From a checkpoint of a small spectrogram autoencoder: encoder widths [40, 64, 120, 208], 30.1 epochs.
Rows from block 4 of the encoder of a small spectrogram autoencoder, named by matrix and row number. Rows with one number belong to one channel. Each number is 128 + 24 x the weight over its row's rms, rounded and kept within 0 to 255. All counts start at 0.
After each channel's rows are labels from the 100 clips, of 14976, where the channel reaches its highest value: "top examples" is what is common among them. Only what is clearly more common there than usual is listed. The data: simulated sounds of rotating machines with and without faults.
# convs0: expand pointwise conv (encoder.blocks.4.convs.0.weight, 256x64x1x1), inputs 0-63
# convs1: depthwise 3x3 conv (encoder.blocks.4.convs.1.weight, 256x1x3x3), a 3x3 kernel
# convs2: project pointwise conv (encoder.blocks.4.convs.2.weight, 64x256x1x1, transposed), outputs 0-63

convs0.80 [105 114 130 117 123 160  96 117 103  78 125 182 135 137 156 151  85 137 103 116 124 140 150 138 107 114  88 126  99 112 164 113  97 115 122 129 113 117 112 121  97 133 122 169 153  98 163 159 116 153  99 146 135 136 136 128  50 146 134 139 117 155 132 138]
convs1.80 [123 129 131 123  82 182 120 124 129]
convs2.80 [ 88 173 108 135 144 105 122 120 155 138 131 114 106  94 116 108 138  96 150 174 155 139 149 152 123 114 136 137 155 133 104 108 128 118 129 123 124 113 136  83 112 149 160 156 116 136 119 128  97 117 108  93 196 145 117 124 126 168 190 167 101 117 145 115]
top examples: squeal

convs0.131 [135 161 139 148 121 102 174 121 146 136 149 142 139 129 104  87 168 149 113 109  95 147 122 119 116 120  84 140  96 128 127 131 130 169 119 123 149 170 168 125 101 110 166  97 110 103 115  72  96 107 170 144 141 122 102 116 144 108 130 130 119 130 122 180]
convs1.131 [116 118  91 133 181 113 112 116 115]
convs2.131 [140 143 151 152 147 152 174 119 126 148 155 182 102 135  95 105 181  89 106 140 134 146 155 136 125 129 104 138 133 123 111 114 129 120 150 137 137 144 149 127 132  74 118 149 169  86 118  70 118 111 101 116  88 107 112 124 118 130 105 117 112  98 140 162]
top examples: gearbox; clipping; text has "clipped"

convs0.215 [138 112 148 157 142 140 165 121 112 124 150  73 143 114 133 100 125  93 161 119  48 134 112 123 144 162  86  94 159 117 143 129 115 121 135 131 152 128 108 116  98 129 114 146 117 131 138 112 132 116 127 126 137 140 123 127  75 127 106  90  65 115 145  97]
convs1.215 [ 85 138 119 100 160 124 102 154 129]
convs2.215 [140 140  94 158 107 133 178 108 131 156 136 127 105 151 113 116 125 138  70 155 200 121 150 125 146 104 100 121 130 157 105  89 145  86 127 110  97 149 155 143 142 100 140 144 132 120  95 111 111 110 122 118  94 131 124 124 132 121 170 140 145 152 137 172]
top examples: speed: slow; compressor

convs0.60 [158 149  81 131 106 138 175 130 104  80 114 115 106 135 159 103 141 138 143  69 146 139  87 127 147 162 116  84 141 132 150  86 112 171 139 114  92 101 146 132 121 146 105 118 141 166 153 112 115 121 114 153 126 111 166 140 117 134 157 140 143 134 139 116]
convs1.60 [129  68 127 144  99 135 143 113 133]
convs2.60 [131 112 120 141 147 148 167 132 125 104 163 152 186 112 130 177 172 131 139  98 142 134 109 124  64 118 134 121 110 105 129 140 110 106 113 113 117 147 154 112 117 113 137 178 173 104 129 117 128 106 109 166 137  90 113 101 129 112 143 150 133  88 132  96]
top examples: piston engine; compressor

convs0.105 [124 177 151 169 102 104 143 123 149 104 148 140 139 145 106 181 110 107 164 143 182 154 130 119 124 101 140 101 139 156 130  99 157  74 119 130 151 128 102 121 121 101 128 155 126  87 148 138 128 101 125  98 148  72 150 127 123 119 118 138 148 140 105 145]
convs1.105 [ 90 132 136  94  99  89 133 129 139]
convs2.105 [112 166 118  86  77 133 108 105 143 137  78 126 177 130 121 106 127 161  90 145 128  73 137 106 113  96  98 107 126 164 140 104 101 122 152 102 175 110 153 119 159 136 133 128 104 112 155 123 119 145 124 109 118 112 156 109 130 137 142 113 106 145 130 168]
top examples: gearbox

convs0.42 [148 124 125 141  90 113 129 114 113 123 174  86 109 150  75 104 125 153 139 132 135 162 153 136 114 114  58 131 125 124 136 113 148 131 105 142 142 119 140 157 108 130 126 134  93  91 166 139 110 100 137 140 150 125  97 106 106 111 111 101 144 180 136 180]
convs1.42 [123 131 140  88  73 132 127 131 145]
convs2.42 [126 145 127 119 112 156  83 114 123 129  88 114 157 102 155 142 106 108  87 148 127  96 146  98 156 124 169  94 101 146 139 122  99 131 146  91 152 133 147 120 165 164 140 145 128 129 174 116  66 142 145 112 147 144 150 108 141 136 152 107  94 157 118 152]
top examples: gearbox

convs0.220 [143  82 124 143 148 125 125 159 147 152 137 157 109 115 143 146 128  97 100 164 144 153 155 121 109 161 106 160 110 147 135 100 108 126 127 128 111  86  99 155 143 172 113 118 138 139 133 140 108 183 123 138 132 123 105 174  99 120  91 123 129  95 131  63]
convs1.220 [136 122 122 133 177 174 109 140 124]
convs2.220 [102 155 105 110 117 120  91  95 112 162 109 109 124 174 107 122 157 143 150 128 146 121 146  97 136 112 125 103  92 158 126 127 107 153 160 101 117 109  91  89 114 110 156 135  89 151 126  92 135 133  94  92 120 164 154 153  82 111 159 114 118 110 150 142]
top examples: muffled (low-pass); quiet level; piston engine

convs0.168 [137 112 133 155 138 130 131 135 112 113 137 177 164 105 142 171 144 124 101 104 166 132 162 151 112 130  86 127 123 164 165  98  81 106 157 101 120 133 123 152 160 131 112 105 178 175  91 142 122 134 122 151 114 113 138 122 113 127 188 123 124 139 119 134]
convs1.168 [142 127 128  75 126  86 137 115 138]
convs2.168 [157  86 148 137 145 146 129 131 153 134 171 102  90 142 132 128 130 129 130 121  99 150 122 133  94 143 143 110 129 109  92 121 122 140 128 113 104 176 115 142  85 133 116 123 125 126 110 140 155 132 133 172  73 162  93 182  85 130 103  76 146 117 138 110]
top examples: thin (high-pass); gearbox; turbine

convs0.12 [119  85  99 104 154 103 146 183 145 167 145 111 112 117 106  96 153 119 124 153 112 114 110 130 150 120 134 157 120 126 126 169 107 122 150  87 129 139 133 144 145 161 124 152 133 177 120 161  89 118 117 172 129 134 108 164 126 163 113 108 150 102  80 113]
convs1.12 [116 123 123 178 165 149 151 124 117]
convs2.12 [102 121 109 102 107 107 101 101 111 170 103  82 115 131  72 121 146 122 146 135 153 105 157 111 166 104 131 120  74 137 141 137 120 138 140 102 121 132 114  84 154 114 165 142 106 170 104 123 126 129  95 119 110 157 139 164  93 106 144 124 123  91 139 152]
top examples: muffled (low-pass); quiet level; piston engine

convs0.148 [139 137 156 153 133 114 132 122 151 163 147 129 137 138 109 134 127 143 127 120 186 182 136 126 110 153 143 149 114 167 110  79 132 162 120 129 157 158 133 139 153  71 153 108 114 101 108 111 154  78 125 127 170 111 116 133 139  92 157 132 151 155 105 151]
convs1.148 [138 111 125 143 134 192 114 138 138]
convs2.148 [173 102 156 140 168 164 105 136 143 174 155 148 102 129 119 136 142 110 150 103 127 148  81 133 101 141 128 162 132  83 154 143 135 128 106 139 120 148 106 150 103  85 122 127 164 123  75 106 157 101 125 144  99 113  98 128 143 154 143 154 144 101 132 119]
top examples: clipping; text has "clipped"; piston engine

convs0.156 [121 121 119 116 174 102 145 112 114 162 129 112 100 131 129 119 151 149 178 164 116 127 129 141 104 137 195 129 170 101  91 120 130 122 145 129 109 123 100 141 154 174 119 141 146 165 144 121 164 127 118 142 109 142  99 135 139  90 116 110 141  73 165 144]
convs1.156 [134 144 135  73 121  94 123 120 149]
convs2.156 [110  95 105 149 157 146 172 131 143 131 149 130  73 140 141 147 127 173  92 112 144 133  87 130 141 157 127 148 126 119 133 140 113 133 119 173  88 136 126 144 148 152 150 153 166 144 137 151 130 110 162 174 183 134 115 125 108 132 134 119 161 114 134  79]
top examples: thin (high-pass); quiet level; turbine

convs0.58 [115 114 125 109 124 124 151 128 121 164 136  81 139 125 129 105 170 117 142 118 128 164 117 129  97 135 123 157  38 116 164  76 109 118 145 120 183 129 138 116  97 118 100 149 142 139 115 142 131 125 158 126 180 155 120 109 135 129 127 128 104 110 108 105]
convs1.58 [101 150 137 109 169 138  98 152 144]
convs2.58 [121 127 132 110 136 103 121 134 103 158 112 118 137 149 142 106 123 133  82 122 148 134 133 118  46 138 142  76 160 110 143  92 105 126 126 131 102 118 152 111 103 118  95 141 104 157 136 124 156 159 108 125 120 100 126  55 142 123 105  81 121 124 119 138]
top examples: speed: slow; compressor; piston engine

convs0.70 [112 133 165 136  86 129 157 111 170 124 152 128 138 105 139 162 173 125 137 131  78 145 131 165 122 109 120 137 161 106 128 138 127 131  67 157 164 111 134 133 149 107 122 131  74  86 153 114  98 121 160 156 104 117 105 145 123 132  94 110 141 137 112 154]
convs1.70 [138 137 122 141  79  87 149 112 122]
convs2.70 [113 135 116  99 132 139  93 128 111 118  91 129 157 147 139 109 160 126  65 147 156  67 147 124 135 115 157 133 106 137 169 123 106 124 147 143 145 127 146 112 145 152 128 115 109 137 179 162 105 141 140 104 180 114 151  94 112 123 153 102  91 161 130 137]
top examples: conveyor; speed: slow

convs0.136 [135 107 147 164 113 152 131  98 174 146 121 141 147 143 124 146 107 120  69  94 102 145 168 134 163 152 105 113 124 125 165 143 134 171 106 127 144 170 134 122 107  76 119 137 144  88 132 102 140 108 138 148 144 136 132 109  74 131 141 160 115 156 123 150]
convs1.136 [115 177 128 129 141  87 138 124 104]
convs2.136 [169 103 125 139 109 119 170 110 105 117 132 122 131 177 107 138 107 110 138  73 160 139 123 121 141 107 105 134 131 145 103 119 159 119 136 118 116 153 111 119  80 135 135 117 118 181 116 127 120 127 169  90 140  88 151 153  67 121 108 151 113 111  90 115]
top examples: rattle

convs0.144 [132 155 147 159 104 147 126 105 112 154 126 128 154 122 118 125 152 137 127 164 104 171 137 126 119  92 149 133  86 113 130 155 109 172 124 173 111 153 130 128 132 118 150 124  78  90 131  68 100  90 166 100 132 144 105 118 161 121 145 133 151 166 109 121]
convs1.144 [120 132 112 109 116 110  91 131  77]
convs2.144 [120 148 132  97 103  92 110 113 135 149  98 100 149 132 127 103 121 170 131 114 141 119 131 123 173 111  81 124 134 119 139 114 131 164 162 107 168 141 141 145 139 144 164  95 119 103 147 119 139 138 101 115 148 104 153  75 145  64 138  92 141 117 163 103]
top examples: quiet level; piston engine

convs0.26 [ 99 154 137  90 133 204 161 148 193 145 146 117 128 114 144 107 174 137 133  94 109 111 159 142  99 155 151  95 100 136 157 146 106 106 136 129 120 132 110 147  90 109 155 144 120 142 151 136 138 100 120 118 145 138 125 144 133 156  92 131 143 106 108 132]
convs1.26 [139  99  92 132 151  84 110 141 124]
convs2.26 [154 162 118 174 115  79 139 119 140 170 111 147 101  91 139 129 149 128  59 126 153 125 137 152 133 149 152 135 155 131  86 122 141 127 144  99  97 105 109 152 166 125 164 106 112 117 152 152  98 120 131 121 175 137 128 122 123 137 148  87 121 116 103 145]
top examples: piston engine

convs0.194 [ 94 106 145 149 140  95 151 104 134 118 169 113 154 137 125 108 179 187  92 106 134 163 127 123 133 133 139 145 117 109 170 129 115 171 130 159 123 142 111 120 137  90 124 109 113 116 135 128 140 115 193 148 146  87  91 106 127  99 160 130 138 124 112 142]
convs1.194 [134 142 120 190 147 112 147 122 120]
convs2.194 [144 117 145 137 140 133 117 156 103 127 161 134  97 147  97 148 140  95 131 100 142 144  95 136 163 136 131 140 143  86 142 165 134 146 108 147  83 131  82 129 113  43 142 128 131 122  93 109 135 122 137 145  77 138 122 139 168 112 130 158 143  96 128 117]
top examples: clipping; text has "clipped"

convs0.185 [115 181 138  96  95 121 127 176 119 153 152 118 117 139 109 148 136 184 120 138 143 146 143 141 171 111 136 114 118 107 135 139 155  96 122 156 128 138  92 160 131  86 153 100  91 109 150 142 137 107 142  79 132 112  90 106 147 121  96 137 117 147  96 155]
convs1.185 [114 158 123 166 173 135 148 123 115]
convs2.185 [152 106 152 149 135 117 103 152 105 137 163 127  83 129 116 159 109 134 166 108 125 153 119 131 118 120 128 133 145  73 115 161 140 140 108 130  92 144 132 131  73  82 124 129 100 138  72 102 139 114 126 123 103 115 116 150 144 137 135 174 146  77 145  95]
top examples: clipping; text has "clipped"

convs0.46 [101 132 157 123 128  74 157 155 143  88 141  98 141 142 128 170 158 145 118 130 116 107 147  98 163 128  82 106 135  91 130  98 171  81 134 103 117 120 105 116 125 126 152  92 152 118 102 150 145 162 127 152  87 131 162 128 150 112 150 143 104 132 115 115]
convs1.46 [123 126 129 113  74 121 169 113 131]
convs2.46 [130  99 128 115 104 115 128 142 114 165 149 109 120 118 108 128 130 130 152 150 122 133 144 179 126 122  81 133 146 125 188 114 130 157  99 133 138 138  93 149 177 149 137 131 141 106 112  88 109 132 146 134 158 109 152 111 157  84 135  47 138 144 126 131]
top examples: thin (high-pass); turbine; compressor

convs0.30 [115 151  96 124 192 135 112 156 126 125 135 136  99 100 142 143 102  94 137 144 115 100 133 172 131 113 149  84 158 141 140 141 121 126 165 113 124  99 151 157  99 145 103  91 106 130 120 116 101 174 100 121  76 127 141 130 174 135 124 133 128 101 162 110]
convs1.30 [115 147 132 152 102 181 137 139 110]
convs2.30 [116 123 102 122 101  87 134 117 123 139 112  86 132 163  79 108 156 128 132 144 132 120 137 102 151  80  76 109 111 155 165 124 111 150 160 103 113 103 109 107 130 106 159 145  75 150 128  98 134 133 106 103 104 139 152 154 119  93 142 121  91 116 157 124]
top examples: muffled (low-pass); quiet level; piston engine

convs0.91 [113 146 146 127 122  93 149 100 119 177 117 140  91 122 103 138  94 102 135  87 145 155 122 125  87 138  93 133  98 170 131  68  82 129 129 111 140 105 157 149 124 114  88 126 134 132 112  92 137 142 125 140 147 142  82 141 161 126 166 138 138 115 151 115]
convs1.91 [121 132 121  91 124  87 101 151 101]
convs2.91 [175  79 156 108 136 169 139 141 128 128 149 132 102 133 132 128  90 149 142 115 130 155 121 138 136 126 140 151 153 105 111 204 149 113 110 108  82 157 100 139 133 118 107 134 134 143 102 155 148 109 114  79 114  85 121 140  90 135  94 117 132 126 150 107]
top examples: quiet level; compressor; piston engine

convs0.235 [ 90  78 102 150  99  94 149 153 140 153 116 182 121  93 165 114 112 121 157 166 115 108 135 141 132 125 112 132 145 156 115 172 103 121 132 141 144  99 116 103 118 149 153 122 125 157 126 159 153 168 160 139 157 131 164 127 100 156  97 123 122 155 128 107]
convs1.235 [137 140 116 166 179 145 122 108 136]
convs2.235 [112 125  94  81 103  97 101 124  83 125  95 105 109 150 105  99 163 144 130 120 144 108 161 111 121 124 126 131 116 127 121 154  99 132 124  71 132 118 111 113 128 106 152 153 108 154 127 117 186 160  81  91 119 156 123 141 111 108 156 132  95 139 161 134]
top examples: muffled (low-pass); quiet level; piston engine

convs0.17 [103 123 141 156 102 152 123  99 167 117 168 117 143 101 116 137 135 157 150 119  99 171 124 151  85 108 122  89 118 151 139 163  87 131 121 141 151 135 159 154 157 132 133 108 123 156 112 114 110 161 171 143 119  92 110 115 129 189 118 130 171 121 150 129]
convs1.17 [122  88 158  96  90 139 118 127 131]
convs2.17 [ 97 127 105 106 152 145 113 127 115 105 118 108 113 121 146 120 124 127 110 129 136 123 148 124 102 183 106 134 121 139 159  69 100 150 109 109 152 133 130 117 210 107 137 120 150 117 175 114 114 175 140  96 150 150 144 120 119 165 140  97 122 157 138 154]
top examples: conveyor; speed: slow

convs0.242 [140 129 136 118 128 197 163 137 122 150 148 131 136 130 120 118 137 142 141 151 156  99 158 144 128 149 169 117 101 113 125 101 125 165 138 153  95 140  94 134  94 108 122  65 123 147 106 151 135 155  98 131 145 127 126 115 166  85 170 108 145 135 166 101]
convs1.242 [127 129 126 133 137  57 126 128 119]
convs2.242 [ 91 163 135 139 117  87 131  59 116 141 106 138 124 136  99 108 120 133 153 123 118 133 176 140 122 152  76 106 165 126 128 196 168 136 121 110 148 158 149 103 161 132 150 156 131 146 131 110 103 136 131 112 113 111 124 117 113  91 139 130 104 109 108 120]
top examples: speed: slow; compressor; piston engine

convs0.41 [111  91 147  91 172 108 131 151 135 103 119 148 148 122 122 142  86  70 151 103 150  84 143 116 135 108 132 114 211 107  96 145 128 130 110 139 128 122 145 126 119 121 148 165 137 121 152 132 141 160 113 120 158 117 124 122 159 141 109 103 103 125 101 156]
convs1.41 [157 118  86 160 105 113 133 110 109]
convs2.41 [148 124 133  94  88 152  97 132  98 132  83  99 144 138 136 125 151 156 137  90 100 143 114 122 107 171 132 114 124 143 131 111 121 154 138 120 125 157  75 116 128 133 132 159 135  98 125  82 113 135 146 152 136 145 124  54 142 153 118 113 148 162  80 142]
top examples: piston engine; compressor

convs0.90 [112 131 135 149  65 126 112 126 143 108 149 100 111  92 123  86 155 158 116 129 112 147 116 132 152 156 118 128  63 131 149 144 124 121 149 117 135 121 131 108 105 125 127  77 145 129  87 116 117 150 154 118 155 149 116 120 104 111 132  93 112 131 207 118]
convs1.90 [138 118 123 110  63 118 133 118 115]
convs2.90 [153 140  98 120 174 152 127 164 122 117 153 120 198 116  98 126 100 123 165 137 186 104 141 110 162 124 122  83 142 115 132 139 148 130 119 126 109 139 119 114 144 125 130 106 128 150 115 148 127 155  75 155 102 133 118 132 137 140  90 179 151 108 104 127]
top examples: state: faulty; rattle; squeal; bearing knock

convs0.181 [167 114 127 125 193 105 122 141 117  81 124 118 131 120 165 161 122 120 154 117 199 119 110  85 120 117 150 151 121 119 122 142 151 107 141 125 118 141 103 114  93 129 142 166 146 162 123 119 159 156  95 121 120 174 147 149 142 102 139 136 129 119 166 142]
convs1.181 [125  88 131  98 123 132 110  81 120]
convs2.181 [160  93 124 122 119 123 129 124 110 111 140 142  85 109 139 149 158 129 194  91 156 148 126 138 111 132 157 140 127 130 112 116 135 130 114 121  69 107 134 130 117 115  79 141 143 140  81 104 141 149 106 162  94 127 143 148 141 124  96 148 169  86 116  87]
top examples: grinding

convs0.118 [134 132  86 110 122 153 147 184 119 112 103 101 166 140  97 161  42 114 116 123 147 132 124 120 153 132 144 162 126 110 122  76 140 129 137 129 120 126 153 109 109 116 107 108 109 118 125 142 166 135 129 138 122 123 147 142 109  96 127 111 130 138 196 135]
convs1.118 [109 143 122  68 148 120 111 138 119]
convs2.118 [103 104 150 135 119  77 105  96 147 122  95 107 120 106 129 120 176 123 128  66  91 118  89 141  90 110 117 139 119 133 126 131 113 125 124 141 151 113 152 167 129 131 129 124 146 116 177 128 124 126 122 147 147 128 158 165 159 179 111  84 155 146 100 129]
top examples: compressor; conveyor

convs0.15 [112 121 145 127 148 116 133 149 198 142 138 136 120 118  56 107 155 116 136 141 148 137 154 169 161  56 105 137 155  99 135 120 131 142 130 142 154 166 139 108 118 130 160 108 134 130 144 116 105 124 133 150 122 116 101 115 146 109  91  93 149 150 145 133]
convs1.15 [124 147 140 159 169 159 113 108 148]
convs2.15 [153 107 140 146 155 118 117 151 117 136 184 155 112 141 106 112 133  77 136 110 135 134 116 143 128 124 119 136 146  88 115 175 149 135  88 114  96 138 106 139  79 105 105 134 140 120  72  97 145 109 123 121  79 123  99 149 113 118 121 169 148  86 140 117]
top examples: clipping; text has "clipped"; turbine

convs0.162 [127 106 146 126  79 122 174 150  86 149 110  96 133 144 111 139 144  97 165  93  60 116 137 135 128 113 143 142  95 131 118 108  99 115 106 139 144 144 106 134 112 118  95 139 117 114 144  96 149 125 127  99  89 155 117 170 152 149 116  92 117 163 139 103]
convs1.162 [141  92 123 157  87 125 139  96 127]
convs2.162 [119  97 149 153 121 114 141 156  85 135 127 133 139 136 130 144 161 133  95 136 209 128 105 105 121 113  83 123 106 118 135  79  81  96 122 132 103 129 133 123 148  97 117 166 143 149 117 148 123 131 137 151 131 124 140  76 173 134 135 118 141 112  90 144]
top examples: compressor; piston engine

convs0.62 [136  99 129 153 120 111 139 110 126 140 110  80 163 113 119 146 142 108 180 122 109  86 144 138 128  99 111 126 167 144  96 173 127 117 127 115 133 124 149 134 137 116 134 200 114 124 123 132 124 119 124  85 134 139 103 125 128 129  95  46 133 107 152 116]
convs1.62 [143 115 131 122  65 107 132 113 133]
convs2.62 [103 150  92 109 160 141 107  88 150 135 133 167  98 133 133 139 134 144  86 108 148 133 126 115 180 171 150 130 126 123 149 126 146 147 111 115 157  94  81 120 131 122  88 119 146  84 170 126  90 140 124 139 154 140 160 107 122 154 122 112 134 159  82 122]
top examples: rattle; compressor

convs0.165 [158 146 134 132 134 135 156 133  77 189 120 122 153 138 119 112 118 143 133 130  74 125 139 141  94  94 179 122  89 130 125 101  85 163 133 146 143 116 114 113 131  82 120 105 172 122 147  84 115 113 155 155 124 154 120 152 112 139 160 111 122 139 127 109]
convs1.165 [154  98 135 178 116 126 148 108 141]
convs2.165 [128 115 108 167 132 145 165 125 152 125 119 115 102 108 111 160 143 116 145 166 190 120 140 119 137 106 126 137 125 160 171  79 114 162 123 139 123 120 116 127 163 123 116 149 137 135 146  90  92 120 138 176 140 107 123 136 117 113 130 174  93 137  99 185]
top examples: piston engine; compressor

convs0.163 [124 110 122 121 156 113 147  95 108 123 132 120 125 135 178 160 130 151 163 146 124 123 110 142 110 135 115 127 150 167 133 140  77 107 158 132  55 119 155 144 188 137 110 145 125 152 139 123 148 136 134 165  90 112 119 158 101 149 129 146  97  83 113 123]
convs1.163 [127  89 154 128  74 138 133 128 122]
convs2.163 [159 117 163 156 139 122 153 158 150 148 146 110  93 136 138 147 181 125 195  98 121 157 110 126 107 165 154 116 124  95 144 143 121 139 106 115 130 150 132 143 110 104 141 147 134 172  90 154 128 137 158 120  89  96 100 162 120 149 121 127 152  93 144 129]
top examples: speed: slow; compressor

convs0.153 [138 108 122 156 123 164  66  99 144 132 117 139 158 127 134 152 117 117 107 135 108 125 126 146  91 112 145 197 114 104 134 139 105 119 129  99 100 119  98 126 123 129 105 162 112 124 135  85 112  61 111  99 149 140 112 119 115 119  79 109 137  99 113 147]
convs1.153 [125 107 114 126  72 105 131 111 103]
convs2.153 [135 141 149 109 147 100 143 107  93 123 151 155  88 125 113 141 140 134 122  90  99 150 116 139 160 155 128 155 112 128 125  79 127 142 124 126 145 145  98 114 135 134  96  79 134 132  96 121 149 133 121 145  90 126 117 155 170 105 154 196 181 126 133  98]
top examples: conveyor

convs0.68 [133 146 115 116 116 116 153 119 168 121 122 116 136 147 155 137 121 166 128 131 114 130 119 152  92 106 126 113 148 109 125 148 159 164 122 102 136 152 180 120 117 134 141 115 145 155 117 103 107 184 131 161  31 117 151 118 143 106 143 149 142 106  95 136]
convs1.68 [134 140  70 146 122 107 117 145 107]
convs2.68 [122  76 141 150 162 121 155 130 118 151 166 121 128 100 107  88 133 144 126 161 173 114 179 130 147 133 145 119 105 122 122 132 114 119 139  90 110 134 107 127 158 114 130 144 128 118 151 126 134  84 137 147 111 136 152 133 163 102 114  98  74 120  71 171]
top examples: piston engine; compressor

convs0.84 [121 145 113 153 156 145 146 120 124 105 101 166 105 132 111 137 158 170 136  88  87 130 136 142  47 129 151 110 107 124 135 156 125 112 134 126 154 133  69 132 117 127 115 121 114 107 104 160 101 142 156 133 116  99 137 134 131  90 120 137 109 148 160  81]
convs1.84 [161 118 130 133 129  91 116 175 112]
convs2.84 [127 126 116 152 145 139 150 112  92 118 138 123  93 187 126 123 141 113  72 158 154 159 146 120 114 160 147  94 138  91 158 105 107 138 140 101 104 145 136 124 180 142 110 153 130 151 127 123 143 130 142 119  96 140 110  97 124 105 116  61 130 110 100 153]
top examples: speed: slow; compressor

convs0.224 [ 92 132  92 107 155 177 149 186 136 125 101  95 122 104 138 143 150 166 149 148  68  94  70 122 126  94 130 113 130  77 131 142 131 159 115 135 126 137 156 121 100 147 131 108 127 134 115 159 114 133 129 119  91 118 135 139 121 120 104 141 145 110 151 116]
convs1.224 [132 144 122 129  86  75 133 139 136]
convs2.224 [141  79 124 141 113 108 149 157 122 112 152 102 115 117 138 132 106 144 139  85 120 148 171 124 136 165 181 150 108 114 157 100 146  89 110 155 109 119 103 171 198 130 127 156 156 144 113 123 142 109 106 143 114 124 117 114  90 140  94 138 139 140 133 107]
top examples: compressor

convs0.9 [154 170 118 142  99 151 140 161  96 152 154 147 156 169 108 122  71 127 114 109 159 161 136 145 135 118  95 141 137 116  95 145 107 122 114 152 149 121 156 136 186 116 122 128  95 139 138 129 138 117 165 160 157 116 137 149 116 137 129 117 152 112 169 178]
convs1.9 [139 145 125 114 103  66 131 131 136]
convs2.9 [134 174 133 118 132 155 102 105  97 131  95  99 110 130 125  93 119 134 136 125 129  84 112 114 129 138 185 129  99 139 138 119 113 167 127 112 183 112 174 108 134 155 121 169 118 146 183 124 105 128 116  70 117 129 137 117 144 138 140 101 115 168 121 115]
top examples: turbine; electric motor

convs0.170 [139 131 137 137 132  70 134 131 101 104 119 100 153  85 129 149 125 123 141 116 146 104 115 129  87 145  80 103 136 158 115 126 133 137 100 153 107 151 148 104 160  64 112 180 125 161 103  91 151 108  99 144 151 117 109 128 144 138 135  93 126 113 154 150]
convs1.170 [129 163 138 102 180 123 115 121 116]
convs2.170 [117  94 151 122 141 144 109 105 137 126 134  94 130 116 120 124 125 134  74 117 130  93 127 132 139 108  89 113 123 191 100  86 143 140 106 104 104 148 100 104 144 134 105 137 103 186 161 114 104 166 130 101 163 116 128 158 129 154 128 108 104 112  99 166]
top examples: pump; grinding

convs0.199 [119 119  99 133  87 138 160 152 124 131 151 125 128 158 113 150 123 148  72 159 125 150 122 154 133 113 113 117 155 118 119 128 115  85 114 158 121 150 152 157 170 126 105  78 106 110 150 113  71 146 141 128 179 149 134 136 105 135  96 106 166 140  93 118]
convs1.199 [116  98 111  85 137 108  94 124 109]
convs2.199 [105 182 137 123 115 156 131 113 141 137 109 122 122 146 118  90  81 121  76 147 116 106 143 133 133 123 103 112 102 152 168  93 129 146 107 141 185 116 161 129 160 105 147 124 120 113 178 136 109 129 122 125 152 149 128 108 143 119 149  68 122 172 138 128]
top examples: rattle